Weights of a small sound classifier: 8900 steps, trained on strings of digits, spoken by a formant synthesiser in many voices.
Rows from block 9 of a small sound classifier, named by matrix and row number. Rows with one number belong to one channel. Each number is 128 + 32 x the weight over its row's rms, rounded and kept within 0 to 255. All counts start at 0.
After each channel's rows are labels from the 100 clips, of 14976, where the channel reaches its highest value: "peak on" is the class under the peak. Only what is clearly more common there than usual is listed. The data: strings of digits, spoken by a formant synthesiser in many voices. In brackets: how many of the 100, against the usual share in percent.
# convs0: first width-7 conv (model.blocks.9.convs.0.weight, 288x288x7, standardized in use, each kernel summed), inputs 252-287
# convs1: second width-7 conv (model.blocks.9.convs.1.weight, 288x288x7, standardized in use, transposed, each kernel summed), outputs 252-287

convs0.15 [123 121  80 120 115 137 104 121 196 102  98 144  87 150 144 113 150 196 102 140 150 119 141 158 216 154 118 122  97 149  89 116 146 166 114 113]
convs1.15 [179 169 155 123 134 154 125 135  81 166 167 116 119 130  82 126 138 135 103 136 162 109 160 180  92  93 144 124  94 117  75 136 161 126 175 122]
peak on: /f/ (36 vs 2.5); /w/ (32 vs 0.8)

convs0.65 [166 154 150 193 139 160 105 158  35 184  87 132 103 158 155  93 155 132 164 152 145 105 124 144  83 168 143 135 104 144 120 166 152  66 122 132]
convs1.65 [134 155 116 110 171 145 116 134 193  80 169 127 100 123 110 139 118 135 178 148 167 171 155 136 124 166  97 134 117 137 100 144 141  96 167 141]
peak on: silence (100 vs 55.9)

convs0.40 [195 155 187 164 122 152 144 136   0 173 122 146 101 197 177 167 183 132 157 137 163  93 162 172  39 127 142 115 150  96 129 154 102  24 118 192]
convs1.40 [122 103 130 142 102 166  66 142  77 140 171 103  83 131 112 150 144 219 166 157 124 125 107 126  88 182  73 138 131 160 122 165 141 104 141 132]
peak on: silence (99 vs 55.9)

convs0.16 [112 116 116 120  67 134  81 154  95 133 126 109 195 149 162 117 151 211 140 125 101 145 166  64 168 105 126 159 129 112 118 122 157 161  22  95]
convs1.16 [129 150 136 140 114 145 125 143  94 121 132  74  94 128 139 183 126 198 114 140  85  60 166 161 126 117 146 110 117 136 114 118 157  59 140 119]
peak on: /f/ (27 vs 2.5)

convs0.207 [192 154 120 143 139 123 153 113 195 117 124  94 124 127 115 163 112  58 153 134 118 177 137  97 113 135 114  63 130 119 102 132 131  91 119 126]
convs1.207 [166 116 110 119  90  98 102 148 151 166 218 141 166 131 116 116 155  64  89 102 143 115  94 166 165 134 126  78 107 101 104  92 118 130 202  80]
peak on: /f/ (28 vs 2.5)

convs0.127 [118 153 124 105 136 122 125 179  12  88 132 185  73 146  92 107  83  95 140 126  96 159  82 146  68 160 117 119 166  94 195 135 145 131 160 132]
convs1.127 [102 129  94 157 162 127 130 107 172 143 160  91 136 117 216 124 101  62  87 141 160 176 113 132 129 123 107  96 135  96 139 138  59 103 151  95]
peak on: silence (98 vs 55.9)

convs0.28 [125 106  31 140 113 120 111 168 163  78 133 180 104 123 108 112 128 244 160 140  65 150  91  93 137 140 147 111 130 163 156 154 156 198 108  44]
convs1.28 [114  89 100 131 110 161 100 103 209 137 137 144 167  93 108 105 103 206 175 135  92 116 133  99 108  88 163  68 123 109  98 114 146 123 196 107]
peak on: /f/ (61 vs 2.5)

convs0.142 [131 131 137 146 139 138 139 163 125 176 119 161 176 108 109 100 109  78 141 132 136 105  85  54 195 137 131 177 163 115 117 147 121 123 103 112]
convs1.142 [102 156 138 142 155 131 143 156 110  92 120 150 115 160 192 154 130 110 101 126  78 141 111 184 107  80 134 124 132 118  82 118 132 135 166 192]
peak on: /u/ (75 vs 2.2)

convs0.186 [143 169 170 136 105 140 175 181  97 152 110  48 124 183 213 162 213  34 134 121  84 185 138  73 120 138 140 109  81 140 105 109 170 134 121 151]
convs1.186 [148  99 136 147 102 142 126  87 144 118 112 164 124 111 231 113  76 118 121  96 139  99 135 152  84 124 144  94 141  92 145 110  75 166  65 152]
peak on: /f/ (46 vs 2.5)

convs0.193 [131 152 171 140 135 149 161  91  53 151 132 189 117 131 141 142 137  90 151 142 125  84  84 124  72 169 141 132 116 132  61 173 128  58 125 127]
convs1.193 [ 93 112 116  83 150 148 123  96  61  94 108 121 122 115  30 132 107 125 157 183 105 168 170 172 127 139 133 124 141 151 144 176 134  82 147 129]
peak on: silence (96 vs 55.9)

convs0.172 [157  90 105 151 161 137 140  80 225 161 151 143 118 113 115  78  91 114 128 124 153 131 155 143 148 139 148 143 109 120 177 141 139 169 148 163]
convs1.172 [162 148 126 141 119 101 146 134 180 134 116 144 100 141 176 144 149 108 158 133 111 143 134 134 166 149  99 139  92 122 123 123 118  86 173 167]
peak on: /f/ (40 vs 2.5); /θ/ (25 vs 1.3)

convs0.271 [156 135 151 156 135 128 161 117 163 162 118 176 102 122  92 101 120 170 129 126 144 152 132 130 132 100 127  73  96 133 147 135 121 215 171 128]
convs1.271 [167 148 140 111 163 117  85 116 174  64 113 135 130 180 255 149 128 143 127 118 101 134 152 112 105 154  56  98  94  71 133 117  98 101  68 163]
peak on: silence (100 vs 55.9)

convs0.181 [ 74 117 126 138  81 134 169  82 146  99  62 198  57 109 134 103 133  94 123 140 135 155  88 103 151 166 114 157 123 139 126 159 141 136 124 105]
convs1.181 [113 149 148  88 119 130 145 123  47 142 110 155 104 110 115 180 128 124 120 139 132 137 139  96  93  86  95 157 127 157 160 150 109  86 110 179]
peak on: /f/ (29 vs 2.5)

convs0.229 [122 114 140 116  95 131 170 115 143 186 124  82 142 164 106 132 154 129 134 147 120  83 116 139 197 147 126 134 175 145  85 120 126 212 118 132]
convs1.229 [143 104  95  82 115 147 108  87 161 119 159  81 113  72  57  99  84 119 105 135 144 113 120 111  71 127 146 139 130 171 133 138 110 148 114 105]
peak on: silence (99 vs 55.9)

convs0.119 [147 134 118 148 118 127 106 160  82 141 141  86 175 190 192 176 198 122 172 148 123 144  89 124  95 168 157 128 106 149 131 158 121 171  90 123]
convs1.119 [120 139 109 137 118  96 133 105 187 133  91  54 113 104  73 105 110  92 176 140  97 141 164 144 177 133 138 129 136 164 113 146 147  81 122 127]
peak on: silence (95 vs 55.9)